Weights of a small contrastive image-text model: soap at rate 0.0014.
Rows from block 4 of the image encoder of a small contrastive image-text model, named by matrix and row number. Rows with one number belong to one neuron. Each number is 200 + 30 x the weight over its row's rms, rounded and kept within 0 to 999. All counts start at 0. After the name is the row's rms in percent of the matrix's.
After each neuron's rows are labels from the 100 images, of 14848, where the neuron reaches its highest value: "top examples" is what is common among them. Only what is clearly more common there than usual is listed. The data: scattered letters and digits in many colours.
# fc1: MLP up (encoder.blocks.4.mlp.fc1.weight, 1280x320), inputs 64-95
# fc2: MLP down (encoder.blocks.4.mlp.fc2.weight, 320x1280, transposed), outputs 64-95

fc1.560,101,211,204,146,227,165,213,186,170,226,230,214,193,202,177,263,192,207,204,194,208,227,170,214,218,223,268,207,189,186,194,194,238
fc2.560,097,231,195,182,251,189,198,216,153,196,210,208,177,212,233,184,165,143,179,225,173,214,235,259,194,190,190,218,187,155,206,226,187
top examples: blue; the character W; largest: W

fc1.595,111,203,236,225,178,210,217,188,200,163,248,203,196,174,239,220,183,239,226,187,221,178,211,235,176,215,205,202,195,186,184,207,162
fc2.595,108,251,146,256,188,192,204,139,193,172,198,191,223,234,218,168,197,210,206,200,234,203,179,240,176,177,214,135,201,198,218,191,184
top examples: pink

fc1.409,099,211,206,247,231,243,225,185,186,204,196,190,196,221,238,144,207,222,219,252,187,195,190,256,198,181,218,132,231,130,186,238,238
fc2.409,089,209,156,206,193,196,186,196,148,127,165,243,238,199,198,190,193,199,218,189,196,176,184,189,183,191,125,153,212,255,149,214,244
top examples: count: six

fc1.466,096,205,241,110,245,236,180,168,186,189,206,188,168,220,166,234,237,141,202,211,252,163,217,187,211,145,175,207,199,212,142,222,231
fc2.466,103,159,166,173,228,213,187,212,246,221,178,234,141,185,174,202,218,123,187,202,212,187,209,203,213,167,196,215,225,224,170,145,207
top examples: orange; white

fc1.350,100,176,157,182,221,162,232,280,215,182,145,235,141,183,167,183,177,193,222,198,242,202,205,167,177,172,237,146,179,204,199,196,205
fc2.350,106,229,156,226,198,165,236,181,222,165,184,245,200,201,257,195,222,191,180,232,208,229,218,148,220,220,161,248,139,194,197,199,174
top examples: yellow

fc1.429,093,220,197,192,173,205,196,223,108,228,238,207,196,236,228,192,247,186,198,228,202,209,204,202,182,193,205,144,212,212,188,131,218
fc2.429,105,177,202,158,116,180,216,217,196,237,193,208,237,178,184,202,263,232,203,213,211,171,245,188,176,192,173,199,219,173,197,169,243
top examples: black

fc1.287,097,179,168,194,172,186,193,237,188,206,232,176,225,244,261,195,202,219,208,217,215,166,200,177,238,139,223,196,221,228,232,256,183
fc2.287,100,168,162,159,193,218,231,202,227,143,194,194,186,247,231,204,200,175,277,197,219,226,226,165,186,243,164,217,184,210,232,188,150
top examples: purple

fc1.34,093,183,191,174,180,202,205,156,205,232,237,195,145,306,238,208,256,136,230,214,158,233,242,202,137,186,187,209,161,181,191,134,208
fc2.34,092,231,150,129,172,180,185,179,251,162,177,218,225,205,138,207,214,188,204,204,183,182,160,203,202,178,194,215,226,254,176,145,227
top examples: orange; yellow

fc1.633,099,194,159,190,224,205,263,210,191,182,248,210,208,197,178,183,199,230,288,176,171,206,221,234,218,199,148,201,210,207,184,254,199
fc2.633,104,191,186,177,229,184,207,178,198,194,238,256,175,217,216,176,190,169,194,219,215,208,219,218,168,157,202,230,283,216,165,189,173
top examples: orange; the character O

fc1.530,099,221,181,201,217,179,170,220,251,190,216,198,179,203,193,220,211,227,159,190,192,175,166,217,209,200,225,224,226,220,146,231,227
fc2.530,101,179,177,180,244,181,228,214,256,187,216,186,192,229,168,232,242,256,160,205,228,192,237,161,182,161,207,188,189,133,212,198,200
top examples: yellow

fc1.552,099,201,220,132,160,210,178,243,253,123,243,214,217,202,183,145,215,244,219,174,253,184,199,174,201,175,193,207,191,240,248,202,130
fc2.552,099,228,209,161,235,218,221,229,226,209,182,211,221,158,199,197,211,235,222,221,230,185,209,225,196,205,156,202,228,187,155,277,188
top examples: the character H

fc1.59,097,142,177,196,203,205,177,196,170,162,184,149,225,174,165,222,209,251,226,140,200,203,215,173,148,147,188,221,142,182,211,245,176
fc2.59,099,213,226,194,225,181,186,195,192,186,197,259,154,259,241,165,203,139,217,212,229,247,289,183,179,244,224,174,165,151,216,169,183
top examples: the character X

fc1.738,095,206,191,169,200,218,185,225,220,217,214,206,225,223,176,265,191,161,259,181,250,198,156,149,173,203,209,223,247,218,231,212,256
fc2.738,091,191,181,243,188,187,158,215,161,193,236,212,201,229,180,217,219,174,216,198,199,197,219,252,246,215,170,196,159,235,219,196,170
top examples: brown

fc1.262,093,215,164,232,192,171,135,184,190,222,182,210,173,209,186,208,215,181,277,276,219,204,147,188,214,138,180,191,228,150,196,245,240
fc2.262,093,169,173,203,222,178,216,198,193,186,131,195,174,150,191,156,182,150,210,158,156,220,207,221,152,195,186,180,197,178,228,253,290
top examples: yellow

fc1.538,098,216,174,183,171,230,227,212,238,247,240,224,185,171,154,185,260,209,208,199,191,183,213,151,170,198,210,195,149,191,254,204,161
fc2.538,109,238,219,198,211,175,176,184,232,235,217,175,178,287,205,244,221,232,191,208,217,186,176,219,186,178,231,180,217,190,225,133,148
top examples: white; orange; the character N

fc1.10,089,173,214,206,165,188,246,195,245,195,186,220,163,200,203,219,161,166,207,196,215,189,182,211,214,159,237,214,225,202,207,211,150
fc2.10,103,219,220,137,185,169,242,203,212,242,199,221,213,221,214,220,203,168,200,201,210,226,172,224,218,216,199,165,155,218,154,200,186
top examples: blue

fc1.477,107,239,203,220,165,256,194,209,217,239,206,159,227,159,223,162,259,251,175,208,210,236,199,157,232,197,216,217,170,193,189,209,160
fc2.477,103,218,224,179,236,213,181,185,234,215,217,209,199,233,174,200,264,226,186,217,185,189,167,161,207,178,231,227,181,138,186,178,228
top examples: the character W; the character U; largest: W

fc1.547,102,194,190,189,234,174,168,172,222,224,215,215,184,228,259,226,195,207,201,198,179,160,163,214,196,225,177,201,213,243,191,190,198
fc2.547,097,221,183,154,233,197,187,239,206,228,166,222,254,211,184,197,170,179,174,192,212,132,233,270,250,175,221,126,169,166,254,235,205
top examples: pink

fc1.704,097,151,180,176,252,258,203,125,158,178,202,202,166,184,182,206,261,206,164,214,225,169,235,188,170,214,194,184,155,221,175,178,193
fc2.704,102,218,208,199,181,187,157,213,154,225,120,181,238,196,226,212,178,185,133,205,214,156,174,236,164,245,195,167,217,150,164,182,235
top examples: the character W; largest: W; pink; count: six

fc1.574,099,161,165,215,249,170,122,164,189,246,250,227,225,158,205,175,134,206,205,217,226,220,206,191,201,203,221,209,253,176,149,196,198
fc2.574,092,245,152,184,160,154,193,153,169,187,167,193,203,215,236,225,167,210,121,211,198,201,229,157,210,209,191,227,170,215,184,236,218
top examples: the character M; largest: M

fc1.543,102,187,194,194,243,138,189,184,191,194,197,189,194,250,199,175,171,190,219,218,225,216,171,189,167,146,235,190,197,180,197,192,210
fc2.543,104,226,197,167,246,190,165,154,203,197,202,221,172,215,217,204,206,135,188,226,221,216,247,242,208,192,203,208,170,151,197,176,207
top examples: the character K

fc1.151,105,234,181,198,229,168,188,231,182,202,161,184,168,174,182,225,155,202,203,188,116,211,199,221,239,230,210,163,197,249,118,211,224
fc2.151,105,183,238,196,225,219,175,176,194,192,201,233,222,208,215,173,136,170,190,176,227,155,177,218,205,186,239,224,171,173,269,214,219
top examples: pink; orange

fc1.132,104,178,208,168,228,195,197,213,178,180,217,238,264,207,198,162,201,231,195,118,185,193,176,156,191,207,186,262,252,190,190,196,254
fc2.132,100,156,194,173,221,218,223,200,162,172,165,244,246,178,173,157,153,180,192,237,222,171,250,221,181,249,139,205,234,201,177,200,221
top examples: brown; black

fc1.347,107,225,177,249,160,189,227,246,165,155,219,163,185,138,177,145,188,222,275,193,160,271,177,162,171,212,216,245,192,186,239,173,189
fc2.347,102,255,152,179,256,253,234,208,239,239,144,206,177,214,196,211,197,252,185,200,244,177,247,201,192,142,239,230,277,174,169,170,186
top examples: the character V

fc1.381,091,175,231,192,234,218,202,193,233,193,234,136,203,206,218,227,199,209,185,191,143,209,174,204,152,232,184,153,153,176,197,189,213
fc2.381,094,242,208,208,161,205,212,242,171,200,194,177,182,252,186,254,180,232,181,139,146,189,179,182,192,225,201,151,162,202,145,220,200
top examples: red; count: six; the character H

fc1.192,106,211,172,216,210,184,212,198,213,220,179,161,147,203,214,206,203,202,211,177,204,247,210,170,162,185,222,208,213,240,252,246,201
fc2.192,099,180,221,228,232,204,177,205,221,247,178,228,174,206,268,187,177,216,203,241,226,205,174,158,188,192,175,166,145,173,182,138,211
top examples: blue; the character H; the character V; the character U

fc1.476,095,198,194,212,202,188,222,171,224,250,244,210,141,226,223,212,173,195,177,208,266,187,177,149,178,147,154,219,204,155,186,210,250
fc2.476,092,190,201,203,233,189,220,245,210,276,178,260,196,224,268,202,219,228,224,255,175,212,178,278,263,148,181,199,195,224,176,170,205
top examples: purple

fc1.442,094,242,187,180,196,180,174,201,194,204,227,205,184,201,181,206,251,191,145,200,166,186,245,223,146,219,256,177,205,184,238,206,231
fc2.442,093,157,185,210,172,258,198,184,203,242,208,214,231,203,247,208,219,190,233,204,180,238,221,226,231,156,170,179,234,213,135,161,201
top examples: yellow

fc1.256,101,168,228,215,207,253,189,139,234,223,121,233,192,155,192,183,227,153,174,161,177,219,214,169,188,235,166,169,177,182,145,177,210
fc2.256,091,254,232,212,165,185,198,207,153,271,222,164,285,228,211,249,181,200,190,194,226,150,234,276,175,263,191,212,236,201,136,174,196
top examples: brown; the character B

fc1.407,104,190,204,193,168,245,182,206,136,193,167,170,214,191,231,153,200,210,247,246,129,196,211,224,207,192,214,220,178,243,199,244,212
fc2.407,100,184,179,216,180,200,205,196,203,185,228,212,192,243,214,205,179,179,209,213,230,153,210,182,146,217,243,224,171,170,214,164,232
top examples: teal

fc1.449,106,213,150,150,213,171,202,208,145,180,211,177,221,226,252,204,208,205,187,262,205,220,147,166,210,208,157,139,178,167,209,212,265
fc2.449,104,190,144,171,178,216,218,215,210,223,193,230,230,198,239,193,159,208,202,241,176,174,218,189,184,206,192,248,192,232,205,220,185
top examples: the character W; largest: W

fc1.95,089,202,247,234,167,195,201,235,225,252,192,216,209,153,222,222,196,205,191,177,202,186,271,195,190,189,186,226,189,184,241,230,239
fc2.95,097,194,148,210,199,158,186,187,232,164,202,242,221,171,231,183,227,190,188,196,196,212,203,228,164,242,211,215,193,190,224,187,152
top examples: blue; the character E; the character Z

fc1.377,095,210,242,212,158,188,184,146,196,192,213,258,119,280,219,187,176,166,211,199,250,192,209,217,213,224,129,167,206,212,200,223,259
fc2.377,096,221,200,205,224,192,212,227,240,146,217,195,240,185,180,265,201,234,157,197,142,197,157,209,174,203,208,139,188,195,190,178,212
top examples: orange; count: six

fc1.204,098,197,137,208,173,254,154,211,209,246,170,234,136,187,171,226,197,278,254,202,160,210,221,190,200,221,211,130,243,300,223,208,252
fc2.204,107,185,238,196,216,272,201,173,227,206,155,181,218,228,199,205,202,172,218,179,189,173,220,175,211,208,182,171,213,152,209,194,204
top examples: pink; orange

fc1.40,101,149,231,171,153,243,241,224,205,225,177,185,193,157,214,149,142,152,169,268,182,187,208,220,168,218,241,162,191,225,216,218,202
fc2.40,103,197,179,148,209,216,212,205,169,241,154,188,180,216,180,203,188,153,224,198,148,217,233,222,172,207,212,238,185,193,209,167,208
top examples: teal; yellow; white; count: six

fc1.461,105,201,222,243,239,208,215,179,192,182,199,187,235,138,191,226,233,181,191,231,218,239,216,193,224,170,188,230,212,216,194,214,135
fc2.461,100,174,209,213,133,195,150,198,209,198,153,216,175,227,260,202,249,203,255,235,190,217,181,167,241,222,184,194,211,191,225,165,262
top examples: brown; black

fc1.736,091,182,179,179,195,255,237,276,185,159,165,193,182,154,255,193,278,231,175,212,178,207,190,182,190,216,171,204,204,207,196,238,154
fc2.736,105,199,205,186,206,183,197,174,244,161,158,235,136,246,243,195,178,168,214,225,225,224,232,184,138,204,182,251,190,198,240,214,204
top examples: yellow; the character Z

fc1.561,090,245,217,172,199,255,206,167,252,221,174,243,150,166,150,202,301,224,250,179,185,185,181,179,213,196,248,227,194,249,260,192,199
fc2.561,094,188,176,179,149,193,227,190,229,167,202,182,197,199,210,230,205,235,229,236,231,228,176,220,186,213,137,264,143,200,176,185,175
top examples: blue; purple

fc1.573,100,194,202,181,248,164,204,215,225,276,244,291,204,211,214,137,144,154,231,186,255,224,177,252,209,241,226,195,149,227,210,179,172
fc2.573,101,191,158,207,180,217,212,224,176,238,176,249,245,186,226,227,186,221,171,180,168,183,191,186,211,192,244,204,175,218,214,158,222
top examples: the character M; white; largest: M

fc1.260,100,192,201,181,170,227,205,186,226,238,180,198,252,217,190,210,198,192,239,187,174,277,199,119,159,198,200,214,179,234,146,196,220
fc2.260,103,180,235,183,164,160,193,198,212,187,192,159,253,255,201,250,163,227,215,196,203,183,258,198,200,208,198,130,199,139,232,155,159
top examples: white; pink

fc1.386,097,226,172,148,196,194,198,190,250,210,178,166,207,181,212,210,208,189,200,247,208,195,226,164,215,208,263,213,198,222,259,247,144
fc2.386,105,182,168,206,216,152,203,232,157,219,185,217,192,175,240,188,221,181,244,179,213,251,205,233,183,216,135,224,187,186,192,222,181
top examples: the character E

fc1.216,103,178,195,166,184,162,204,187,233,168,161,197,210,269,234,246,194,160,238,196,179,214,168,189,191,172,179,147,233,205,219,188,242
fc2.216,107,209,194,233,231,196,180,143,213,203,180,239,168,189,227,238,200,243,240,226,177,213,227,174,210,169,145,225,202,199,230,208,219
top examples: the character K

fc1.66,103,175,197,199,177,240,227,235,240,238,184,214,234,217,241,193,242,221,226,171,227,182,194,223,214,195,170,182,204,214,263,177,190
fc2.66,087,162,183,252,231,245,168,241,188,215,186,224,177,202,257,204,190,168,267,227,219,174,201,221,169,163,207,193,212,197,166,245,153
top examples: brown

fc1.480,107,199,163,168,184,199,229,234,224,243,224,199,218,195,165,212,223,174,273,240,168,235,180,188,229,154,223,281,229,198,176,198,247
fc2.480,112,250,189,226,232,167,189,204,229,151,210,219,211,243,248,184,153,206,219,223,201,214,218,175,167,138,184,208,174,214,208,224,244
top examples: the character E; the character 5

fc1.465,103,149,169,211,226,191,200,194,184,233,179,213,202,195,237,146,216,174,173,273,214,192,215,199,154,195,186,189,158,217,221,229,163
fc2.465,103,228,199,186,189,207,211,183,244,277,157,238,233,184,214,193,147,195,221,186,169,179,138,190,192,227,195,177,168,233,184,210,210
top examples: the character H

fc1.743,097,158,117,180,211,233,215,149,197,182,228,211,227,223,133,177,214,270,236,198,208,183,171,193,218,222,167,208,202,195,204,211,195
fc2.743,099,175,153,191,147,203,156,205,190,204,186,174,150,250,180,169,190,158,280,167,153,218,198,190,204,189,199,217,189,199,221,283,216
top examples: count: six

fc1.219,105,193,226,200,187,144,208,183,171,163,198,209,223,235,200,154,148,184,177,204,160,177,178,221,245,217,198,202,204,171,225,229,149
fc2.219,096,203,202,119,210,203,188,219,251,203,175,235,220,189,276,171,158,228,235,202,185,169,190,201,172,170,183,146,182,200,239,142,170
top examples: teal; the character L

fc1.424,095,190,165,209,227,209,223,215,194,167,179,199,233,242,224,217,168,175,279,253,158,244,200,208,218,227,185,255,164,218,206,241,184
fc2.424,102,185,223,158,237,206,197,151,165,176,229,153,133,221,176,184,198,203,191,162,151,275,233,203,189,186,207,197,171,200,165,203,197
top examples: count: six

fc1.272,114,211,245,210,138,206,215,169,138,178,196,214,214,216,193,175,196,187,199,234,204,215,146,161,203,187,223,257,169,236,211,182,177
fc2.272,113,166,198,200,197,216,191,181,220,196,189,219,219,193,211,228,211,238,159,181,143,193,215,219,140,218,177,173,221,201,231,220,129
top examples: the character H; largest: H

fc1.706,098,173,234,219,165,221,157,115,181,254,201,213,238,261,166,264,236,191,200,183,181,204,152,210,183,164,197,208,209,225,159,214,183
fc2.706,090,174,168,215,215,245,261,233,208,190,214,279,204,229,177,253,258,175,176,236,202,193,254,190,212,198,220,149,165,159,170,154,166
top examples: the character V; the character W; the character N

fc1.558,091,236,235,201,184,220,278,207,222,167,177,197,205,186,160,154,228,182,210,218,255,227,210,193,211,233,200,188,167,209,191,251,168
fc2.558,105,205,165,203,139,233,158,195,240,199,208,215,146,169,248,215,221,225,266,241,210,166,163,212,207,232,205,240,244,168,234,182,187
top examples: purple; the character C; the character E

fc1.660,097,229,196,228,182,173,183,184,176,221,195,191,225,179,224,225,200,136,193,184,225,200,180,220,221,146,237,202,188,200,170,183,176
fc2.660,100,227,227,184,175,186,234,200,230,206,219,212,175,183,143,213,151,234,186,194,187,205,203,161,211,186,180,163,176,272,184,238,224
top examples: white; yellow; orange; pink

fc1.620,099,202,205,166,227,193,203,213,228,168,212,206,209,161,181,194,202,170,190,234,212,188,190,171,173,186,199,150,266,220,183,205,142
fc2.620,097,201,203,228,200,189,165,216,200,175,225,155,154,172,179,266,216,214,234,174,181,222,236,199,224,182,190,241,185,201,193,204,183
top examples: brown

fc1.570,107,220,134,183,174,201,270,202,244,202,228,198,188,229,177,210,175,179,181,173,227,187,270,169,180,201,213,184,151,172,256,231,226
fc2.570,103,175,241,209,218,215,127,192,202,237,179,191,184,225,215,218,186,284,187,263,243,156,208,276,215,207,172,213,200,202,182,222,189
top examples: white

fc1.719,098,226,183,189,201,216,163,227,169,149,184,160,225,258,174,222,163,181,265,187,205,243,169,197,163,210,179,188,141,163,189,182,245
fc2.719,100,166,247,168,217,212,169,205,232,156,188,175,246,194,256,176,257,158,271,257,284,177,245,188,235,216,189,186,216,179,209,193,172
top examples: black; purple; brown

fc1.281,106,237,132,218,214,210,245,215,204,196,238,200,192,211,170,178,189,232,109,207,223,263,205,159,170,195,256,180,221,206,179,204,214
fc2.281,104,153,170,264,255,184,236,187,236,249,202,182,200,238,194,235,155,193,150,199,207,186,183,209,176,169,223,240,244,181,187,179,230
top examples: green; the character 5

fc1.303,109,238,177,119,181,141,222,223,161,187,201,199,189,210,203,195,199,181,175,199,154,171,259,189,193,224,268,185,150,178,185,203,263
fc2.303,107,167,197,195,157,153,189,195,279,170,199,178,195,216,218,165,193,184,205,225,199,229,216,199,192,200,169,167,183,185,216,191,203
top examples: black; green

fc1.419,097,220,219,151,197,130,187,228,180,160,162,182,180,176,191,200,171,219,176,114,195,192,208,178,196,173,166,180,203,195,177,227,228
fc2.419,098,160,228,217,221,262,108,241,176,267,184,220,170,170,187,214,182,200,203,186,200,208,210,231,201,190,159,172,210,230,159,174,177
top examples: brown; the character U

fc1.346,100,223,129,150,198,212,218,204,225,219,135,175,178,160,197,148,178,191,156,202,200,146,183,208,158,259,174,209,237,244,151,244,181
fc2.346,105,235,251,195,286,231,193,203,236,218,191,212,206,233,199,225,263,250,193,228,179,215,203,183,221,217,218,187,172,197,219,197,214
top examples: white; pink; orange; count: six

fc1.117,105,175,178,154,258,190,217,155,174,193,161,187,208,199,189,186,222,178,240,246,120,219,190,219,203,181,217,225,205,206,248,187,218
fc2.117,107,185,187,218,173,156,172,218,185,154,187,236,177,197,207,169,190,239,252,178,183,148,191,223,199,173,196,178,182,206,209,278,197
top examples: blue; black

fc1.5,091,280,197,186,200,251,233,210,183,223,212,185,203,222,249,204,142,165,254,207,108,176,217,168,161,201,228,145,188,169,177,170,196
fc2.5,097,214,178,217,209,174,195,212,221,218,191,217,187,219,218,159,187,204,225,193,231,204,210,218,197,200,184,232,188,175,182,185,163
top examples: the character 5; the character F

fc1.296,113,225,210,234,252,190,215,197,179,241,162,189,202,241,160,165,210,226,225,177,184,229,215,223,224,219,190,213,228,211,188,195,212
fc2.296,105,175,178,219,170,175,175,212,222,145,230,215,224,170,240,219,179,190,216,185,234,200,240,214,227,192,178,210,206,205,161,233,221
top examples: the character 5

fc1.766,103,178,180,227,173,200,219,183,235,225,184,110,234,180,173,218,192,189,171,235,218,160,158,184,225,189,211,198,163,179,167,216,255
fc2.766,104,210,217,236,196,215,278,183,192,210,144,173,223,200,197,161,108,159,118,196,160,186,206,205,175,201,213,202,195,225,190,154,216
top examples: green

fc1.250,101,184,231,232,292,221,210,131,220,204,197,173,220,190,196,195,198,161,214,209,251,182,190,249,249,101,179,185,129,242,217,155,228
fc2.250,097,196,131,240,203,244,204,172,220,207,233,229,212,203,182,222,157,193,233,258,195,199,226,260,212,172,159,255,200,176,234,206,220
top examples: the character E; largest: E

fc1.206,106,163,122,190,211,197,193,160,191,209,236,184,219,219,148,173,198,225,212,212,191,227,187,228,222,145,199,212,229,209,214,240,183
fc2.206,105,191,181,197,203,165,202,158,224,209,215,215,183,259,210,197,203,172,225,169,196,222,242,152,161,192,171,198,179,153,196,168,187
top examples: the character E; the character F

fc1.201,110,207,164,223,172,201,197,178,187,184,256,216,231,217,136,178,147,224,220,185,236,222,195,241,155,174,232,234,231,226,227,189,192
fc2.201,103,198,213,234,195,206,206,214,151,223,208,156,185,195,155,192,162,185,141,184,150,175,171,163,178,146,251,211,196,205,300,190,206
top examples: the character M; largest: M; the character N; largest: N

fc1.211,106,143,190,237,175,235,165,199,197,165,158,215,212,172,162,181,167,239,172,195,219,177,237,253,135,205,176,166,240,155,227,172,197
fc2.211,097,167,200,175,214,188,210,200,143,186,219,188,202,207,177,129,181,214,217,173,167,209,207,229,235,234,215,213,205,204,228,197,215
top examples: the character M; largest: M

fc1.203,101,192,166,220,155,191,193,207,239,166,207,192,257,202,202,237,179,140,248,196,188,204,170,207,212,240,216,169,181,207,218,220,154
fc2.203,097,189,196,229,218,214,208,189,167,253,222,191,202,191,196,232,211,164,178,201,228,192,187,181,237,198,223,196,190,221,132,190,205
top examples: white; pink

fc1.292,104,233,205,183,154,188,253,177,188,232,209,219,213,194,217,204,170,188,229,215,207,202,213,209,161,143,181,206,204,186,258,198,211
fc2.292,107,135,195,172,227,236,212,233,225,201,208,196,284,227,229,175,206,158,221,241,224,155,183,174,239,214,248,225,226,162,192,208,190
top examples: the character H

fc1.413,108,180,214,200,155,177,204,210,220,137,186,226,139,203,235,208,219,208,187,186,247,204,185,218,206,235,184,194,223,163,226,147,235
fc2.413,112,225,194,223,260,221,116,175,247,227,209,220,241,213,276,206,212,208,193,187,209,225,250,180,231,231,185,177,257,164,230,219,208
top examples: the character D; the character Q; largest: Q; largest: D

fc1.181,098,177,173,190,172,185,201,175,195,177,169,240,187,233,263,177,183,236,211,147,213,210,240,163,196,180,176,133,190,256,231,187,247
fc2.181,099,199,204,224,218,216,155,179,205,226,189,202,266,217,208,243,180,180,255,222,137,132,227,183,249,149,240,241,235,226,184,189,175
top examples: the character D

fc1.742,102,225,215,227,279,167,196,153,219,213,181,178,200,261,273,249,178,171,197,187,250,169,146,155,230,155,220,185,178,198,210,210,264
fc2.742,100,228,164,222,191,219,249,198,205,211,173,243,215,149,204,125,197,244,110,223,210,164,212,209,244,170,190,193,173,228,198,154,217
top examples: purple; blue

fc1.728,096,191,190,160,258,163,177,225,174,176,198,208,202,191,229,201,174,204,173,201,226,188,112,232,277,230,212,165,250,229,184,218,151
fc2.728,103,201,172,161,210,280,226,175,213,192,229,244,233,202,194,236,212,255,215,193,165,177,146,211,184,205,234,179,188,199,208,171,158
top examples: pink; white; yellow; the character P

fc1.249,102,187,188,212,216,211,176,148,228,209,186,212,227,162,225,191,238,180,199,163,198,153,251,202,171,185,172,221,194,236,282,190,203
fc2.249,105,248,236,213,175,181,255,207,245,205,165,238,213,169,217,235,190,184,176,236,227,248,222,231,216,256,166,184,189,195,198,182,151
top examples: blue

fc1.7,095,154,201,191,190,193,224,233,235,252,217,185,190,220,224,245,195,227,177,185,192,223,172,187,234,164,211,239,182,141,183,222,186
fc2.7,094,186,193,191,223,218,192,177,210,136,174,202,190,177,228,152,175,196,198,241,197,185,184,175,171,194,183,231,203,212,186,259,206
top examples: white; the character W

fc1.198,098,226,243,201,249,195,203,162,287,235,186,203,228,213,213,222,209,209,201,197,196,221,133,224,198,156,201,234,225,187,183,155,176
fc2.198,097,156,267,218,183,192,218,244,208,186,233,240,209,196,167,232,173,258,255,226,163,191,200,184,202,196,195,179,196,188,177,221,218
top examples: red; the character C

fc1.590,102,212,187,153,233,203,205,189,172,245,201,217,132,244,153,172,133,159,187,188,204,195,142,195,193,223,210,218,214,229,176,186,230
fc2.590,105,192,163,253,254,244,194,212,197,186,179,170,211,194,213,245,201,193,214,209,186,192,223,202,181,197,216,211,203,168,206,235,180
top examples: the character X